{"model": "encoder-decoder image transcriber", "dataset": "short English words printed on busy colour backdrops", "train_examples": 90422, "image_size": 64, "crop_scale_min": 1, "horizontal_flip": false, "translate": 0.12, "rotation_deg": 10, "cutout": 0.4, "tokenizer": "char", "vocab_size": 30, "encoder_arch": "resnext", "encoder_norm": "batchnorm", "encoder_activation": "relu", "encoder_depths": [3, 6, 3], "encoder_kernel_size": 3, "encoder_stem": "deep", "encoder_avg_pool_shortcut": true, "encoder_widths": [128, 192, 288], "fusion": "cross_attention", "label_smoothing": 0.05, "decoder_width": 192, "decoder_layers": 7, "decoder_norm": "layernorm", "decoder_norm_position": "pre", "decoder_activation": "geglu", "decoder_mlp_ratio": 4, "decoder_head_dim": 64, "decoder_fused_qkv": false, "decoder_bias": "all", "decoder_qk_norm": false, "decoder_layer_scale_init": 0.1, "decoder_parallel_block": false, "decoder_inner_norm": true, "decoder_positions": "sincos", "decoder_cross_attention_every": 1, "decoder_tie_embeddings": false, "init": "orthogonal", "residual_init": "zero_last", "optimizer": "adamw", "learning_rate": 0.0026, "beta1": 0.9, "beta2": 0.99, "eps": 1e-06, "max_grad_norm": 0.5, "ema_decay": 0.99, "max_steps": 8000, "batch_size": 128, "epochs": 11.3, "lr_schedule": "linear", "final_lr_fraction": 0.01, "warmup_steps": 1600, "weight_decay": 0.1}
Rows from block 8 of the image encoder of a small encoder-decoder image transcriber, named by matrix and row number. Rows with one number belong to one channel. Each number is 128 + 32 x the weight over its row's rms, rounded and kept within 0 to 255. All counts start at 0. Numbers have three digits each.
Before each channel's rows are labels from the 100 images, of 14976, where the channel reaches its highest value: "top examples" is what is common among them. Only what is clearly more common there than usual is listed. The data: short English words printed on busy colour backdrops. In brackets: how many of the 100.
# convs1: grouped (8 groups) 3x3 conv (encoder.blocks.8.convs.1.weight, 96x12x3x3), inputs within the group 0-11, a 3x3 kernel for each
# convs2: expand pointwise conv (encoder.blocks.8.convs.2.weight, 192x96x1x1, transposed), outputs 0-63

top examples: the letter i (88)
convs1.10:054132113092165135126144138105146199111173162138185182151107099148099105121087126157083081160069086175112118149063098147062102149074151128093089132134099150114101097111064105106071114124110128130090134142117107081093112121139078116136142157159071159122075151098129161101130111090150127073129076108103146157077142084117146099
convs2.10:151126126068138135130097083174084146088140121134138164150111140091138136132099143087157178059064091189127135143154158092083111135131114151195170076129117115085155144093078122129145134123106162

top examples: the letter e (73); the letter n (63)
convs1.32:104115153075096144105131167086106164098078128139087130143122134138090101136115121133125096143115082164132084152117108142084091138094102156136163109123097148125084172148071175162062137110068082155188066097189073146203142085137154131140167142160118109056138081084184116089135164139142164152108160149157120098124106083116123103
convs2.32:126098111132096129185077173093178105144098047190142157065156126153134091145116160156163120138146170137099140111167099050050143132069202095155085089181107103131112139141173138100156150098131157

top examples: the letter t (71); the letter i (48); the letter x (43)
convs1.18:096109171098121085120101095098082121090129118108103086091125080100127087121145064117167141122126137161171132123110096179085123163183145099117174082105162107124135098117157109121104090092105120123154148154168145119129181144123193139056141125043109124181105138124067108112137103137148150105097153091151091082191116111222168130
convs2.18:120106146150099097121109147134079184112173158111073171188159146166125167141149157138084130139135102136145099127125113087114119154139141156131127178107152133142158095188208157124153153138132099

top examples: the letter l (83)
convs1.47:054122147110112158054129129134136130130120118119138156117147102163098113149108139129120109171105085196094096135087139120053160122126143128112133102121157098127155082131125064159133129144102071142180076154201063135176058124063120093107115118111150136105148069148154069174133115089117132102144144073085148069094104091134124154
convs2.47:150101081139138150149087138086141109082149124112101124161146094151143155142154151182135089147127077139119143118129158052088162182133115111117144169068115161117171106210137117126099136165165191

top examples: the letter u (32)
convs1.38:101108107160183150141147114144135131134127090132090095183223144126151109085082092129104116092098113170144141099097116091136130143156115147175138126128080115112083127129162131087115145111163083096156088113150143131117150195162173155125118082096141150150128132093101114110033049081124146134170162184090090071068088127155137127
convs2.38:071093140130145131088137162210138120086091071175132120113149154126154097095075096111084118108129090087102120133114116125078116190105139107121121148137177141138142127148074149123119143156140081

top examples: the letter i (71); the letter t (61)
convs1.77:093149168063119132159161128069103116105118085149139115075109170050075116163151120069097091138108141130146115131100083156122067113150096122112116128129126148122127137193225094108169075147171135175159128138126143108096143129149098096120173106139137121120139113090172154091166105137142092099198153110072092115092075169131103161
convs2.77:097132073100183130149098129128099104115164090120125110123143158145173160074155094155097092186049105097163099118125128141093106153150141154041126129091131123118116108127137160135134071144067171

top examples: the letter e (91)
convs1.4:110143084157163096122113083162117154159125113111094114156194185077135176141191143097135105168113128136184135064041117060060093086099087088145126107168091078131077119164159116110134119126131161089114157137136086145143111135132106120166110123119144123051103146086148098070113146110105155116109161124122058084143121121116117119
convs2.4:117115137137129130158136131173217111122170115117114092037153128173104154113108069103148143140150119134116053123103135147047091139154129122142132074144127122109151075089163130155115113121206117

top examples: the letter i (92)
convs1.54:128071123138093149165141151095107099111095102113079153138075130131101122137142118162145128157092114231121134092122129108150179098128163177127148106114147150138192151141126188110126190176133204142078180069075168117088133137147057113129056149140145062103130066107149175138171155133135124112126093122156132125133115140123117104
convs2.54:124124138115094152145147171121129094124134142075129132119106164062052084082090170156144139136122116132088094150122145103144159177111161108115124074088204148126140040143138113106132085122147157

top examples: the letter t (95); small letters (62)
convs1.70:176161089130152088142149084089137182054094164077111188098146145122103134153133135135181137113113106131140078122122110167139142159148141094152138098105119108095118066140212070126157101148157071092074089155103101137121110123149095095144119124142062116201054102166073137191099100086161125108127097134123151106130146119123140136
convs2.70:108118097109188136103091134110082093084151129145064089207114127085122082132168190161112141127056134107137176130140102164117090074124133162084136175121086134074127128216156132166126174141171131

top examples: the letter u (48); the letter d (36)
convs1.33:093158139119164137134156146145145157108120126083108108090042053115150126113143160111062072114086094109087077056081027129160110151174155137115068125135111145175135137080097170151137171149129097127084094116107118132136173142130186114125143084105107142088093115108120088104108132099053134120076110117142118143133132126139121086
convs2.33:180127156077122107115139152221104090157139103144145135115169102142159094149145138135125139052167114111093114125228151131080139195100142121181170044133140102129158161103082161069135149146121103

top examples: the letter k (45)
convs1.11:074108141129167165150148179115171164150086143128091095129093121097100150117078137111116084143164120167180137135121126122146139111122097097102095146079101160112172079098072066123064078101065095102126089085124104119144172094127135143167115116113184186150148112118159101137149167165162070155177052132192127149171108131129128111
convs2.11:096131054124169135112103143099115090122136097134162171127133163087151074111107142140173143171155087106088158141087108146072124120077152078109082130139125152070118082131145111137142132114159177

top examples: the letter i (57); the letter t (51); the letter k (50); the letter x (49)
convs1.87:111068116098117131152193146122125138130159136111080111188126101155110061087048119159139132167100110126078110118166172111152160113120129136142117174147153166160126095117115134098083125136122129129103121132105182154146213144145159148101133153103152136115136077103172152150140147123154175121126161139165177206142108172064024145
convs2.87:125100182189067139109114115118145165102145146102137085112126207154153142092150200140115057193105101123131196123062050156108175150128109156099108119089165181095119086108145155138122079119112143

top examples: the letter e (92); bold (71)
convs1.30:108101107091076089087045090119147104106112101100080099157122127121098114119146067135160135133167123108127144109090119127115114100121111114116091128071109148121142155170134175120086166136034076058096112126101089116089111147117130119143147108128157200190164178171144149136127122110111112102084091116111145116092100099059060081
convs2.30:072086121124166114185107126131110139150195083130082104136175108085146080133106122130154084152122107144170122117109094080120082140172100139100167112137110167121181131147126172149127172095172131

top examples: the letter l (52); the letter c (30)
convs1.23:103147169114145120151157124172117072158109097113064043176161119136094087107100140115130114127115120143148182117108094126123104097099103171155176145132160142111138175096106152141106189153129131088107164102080146086094075111122119160154166163117115077066143138079112079071099122069155105057164115099076110123080123100086142097
convs2.23:100065126075166110139130093181096125096178135136087125186115147090153117066103099174149126133099097194103156157157115106114053121131155104164136164113139154106202090100110118093112113114140139

top examples: the letter e (70); the letter c (42); the letter k (38)
convs1.83:103141160098108139067108162085124130057150140071121117082156114074111120093108139143067093142108100130106128121053095146091099138123118125101075142109092150104057130076156141065150168078149136148078161155082144137083119181137076115087098122119109038107129101121130105124090165125075149129095139143144106089151121100161123085
convs2.83:132103182147134144180155193183178103123159061131154141104175163154146207062118084116126087132086099107104123163089083179116063176166139102152064110111161124142118138126152104106113086128125125

top examples: the letter o (66); the letter z (63); monospaced (37)
convs1.58:099166172118159155104139125151123152145111104133111080070112128050080172068084186102115099095127146100094180151110113148093062130121084134127136110111101106124142085091083097092108115144179066097139079114112100126136151121108115103093132105106064153131091174123125138102132073105091093176104132225153104155126150101123088094
convs2.58:132118144135102125130111160117114103101137161242086141158093094127118096117118146131060111092111137104160145114084129130142123105163126143103207115107111189164118163172141143159150108078153146

top examples: the letter t (69); small letters (60); the letter i (50); the letter h (41)
convs1.69:156103035145155147116153175114172158065037103104084094161125168136079183151106150121148144134110114160147127159120116138151106096151151127130134147095110152114142152156169092110169119127128138147108088092098137101132133129135115109132123122086099118212079101151174101140123055040181146103121122095099129081157187150114169113
convs2.69:129167103125143173144159132084103110155145083126054124195103152092159117190135161171149167125087088114107149157170135152112109133113148188123155177126111165062168205176153181136177165098142137

top examples: the letter k (100)
convs1.27:116087105136115134096085063076155119106176151107066068141156134137143110127107092178102089117061116150186178143094093131095135135157131122139152111085125108111108144070094094084146117156184101124124152126123099071087103109104147102165178104139159060090135079116113158159140099135159134084126124125169074115092103141115199195
convs2.27:116122091204177181173126116101122106122176163145118153119168089156102149125155110141135113195118131118168161137100119140128072130173057058073124098091071140172097138128161103184117129101132182

top examples: the letter l (83); the letter p (44); the letter h (31)
convs1.2:137112119085105124079111132118131142088115166068134170162160110172117068171096140093157116098152076177168082137099129125102132120148162211152123186130150179117122148154139109170119167121084140110109123125141136144129078094151036126151095177177140115106114147130125142152181132086155097078121077122110116160054132183101155180
convs2.2:109078084171142102204131108133147088128138123175077163177146137138092095114067130133156163101118065158102113167145091128111044150079128108147157139146102142109168112185130135128159148160181080

top examples: the letter t (82)
convs1.8:166172155088142145122122158148122135131133142133118130149107081133143113142130137098083134099039097130031107119066148130093137143176179170180174103125167061093121081078136095065097124118099188139149135141175113135148114066099097098096103131157174187128189160107107108121091082092090115114077116126127134126133115119108157140
convs2.8:109114153116092155069122133108081138068165147177129072104185138073099070116121172094063070147108157100167149151095169115120154093170140117079144061086161118150116123124133111152140131151155124

top examples: the letter e (78); capitals (76)
convs1.41:136142140115167197121174140094178171073180173092211173107139129101111119141162140143178113129121044131098099138156149092152123103111066140118132116131188139154130123127128134139081149099075130126151115129142117113140157178197091123185126139180138186110159159080151139120131141168159185173154133176081118158082163132134139107
convs2.41:133103081162145143087146168159134181160179176144078131137134131134172188103122105126107171157144124167105110139137103120097103189103098122121126137148124163127138094145164081154132160134219075

top examples: the letter t (75)
convs1.14:098160109117104097141131130157136166160101149141089167093151119120158154134128150119114101103123137135125105152145185148138165114167154095046096123121138178200205087116076110090104165104124127132138101076143145134155144144113102097135043068076138133154112093166115113147084108150134105122116114114174147188182171223152170163
convs2.14:103121141102122121117042132133123172128115073158165131129129088151109163132095139146127143100098123098112139138086165098115162134130177155153147146109152167116145112188156128119173134121133127

top examples: the letter t (85); capitals (66); the letter a (63)
convs1.17:134163145163146164149146092138083108159066142147074103102112154103128151162087126142111098128111073162138124084142161127083167195105136157167191110139168123128148125103092138121107132169122092064115107137098071147129154122127171114090142112089094074125135069124116107064081084093075107112104171120093173187086109176176087158
convs2.17:093137117136096119161088120106089133136153125178137094127112092130120134184102145135096110122107142109128155126160184107085124114140151167137165197080117139102133132140161135132190171110155080

top examples: the letter t (99)
convs1.5:118140054060120078092055129110109095158142089190157116145105140082173151145178157162121123172107105116092127098091166112110173101125148103114138105129144155103158121134124112139144100095123047139188099119150132144161105142103087140118120141081146180126078156077130090107089112109090081113049096117138200160095163110108148132
convs2.5:122110085122134169072121132155098105126139113112161104148139056152141140164115076164142157128085154147150135151117203101085055146079124094080150133127088129092185088164132137124083192216119177

top examples: the letter e (62); the letter p (33)
convs1.64:118174176096152186058137178130099091178097091188145087148108099116100076142158100167116129159102175161142115110129122082143142084114191156104092179124077140149099112063115122085068124127075128111136142083153165104143144077142135132096124174123122105145147127091203155035153124112146156137101154127127129141145136152100110144
convs2.64:144084104124151171131084104129140135100160175101101148124159120091074116107140135203216135108135105125093126135133112114133101144128092142157102102095095143089209076149114125141107131143193170

top examples: the letter o (100); capitals (60)
convs1.56:149098145147085155177158177098100103068123111119118113124151138162147141122153135127122096159145101169126135111096111109091125111098129096139179128145133161168152104063057126074091127096102151071061104068101109111120125146186137117182142123183117124184163146147218158144147137151165132099128103050133140130119139077144113049
convs2.56:105096128104151134208071112105102156158173148154076137089155176149162088113105083147162169155147091145099082125171155081133130148143135087147114123118115076153141068156103126078091122110129149

top examples: the letter i (70); monospaced (38)
convs1.15:124136112134151131199156137098128068104121100103092116058134131070175130097160152125097101111114125153137110085115127110130114083161081114134163105154145155166152074046113087103121075103134031101147088111179070086128105117137107119099104159118099076118078115143074108137078105108073163099070172130134138152131140138103160146
convs2.15:081140136110135083136107128136134107116155152124114128166114111150137155137125111099115117097040154140160169130137142079104104131144089194139167128135118111149174122142149156156173128091161098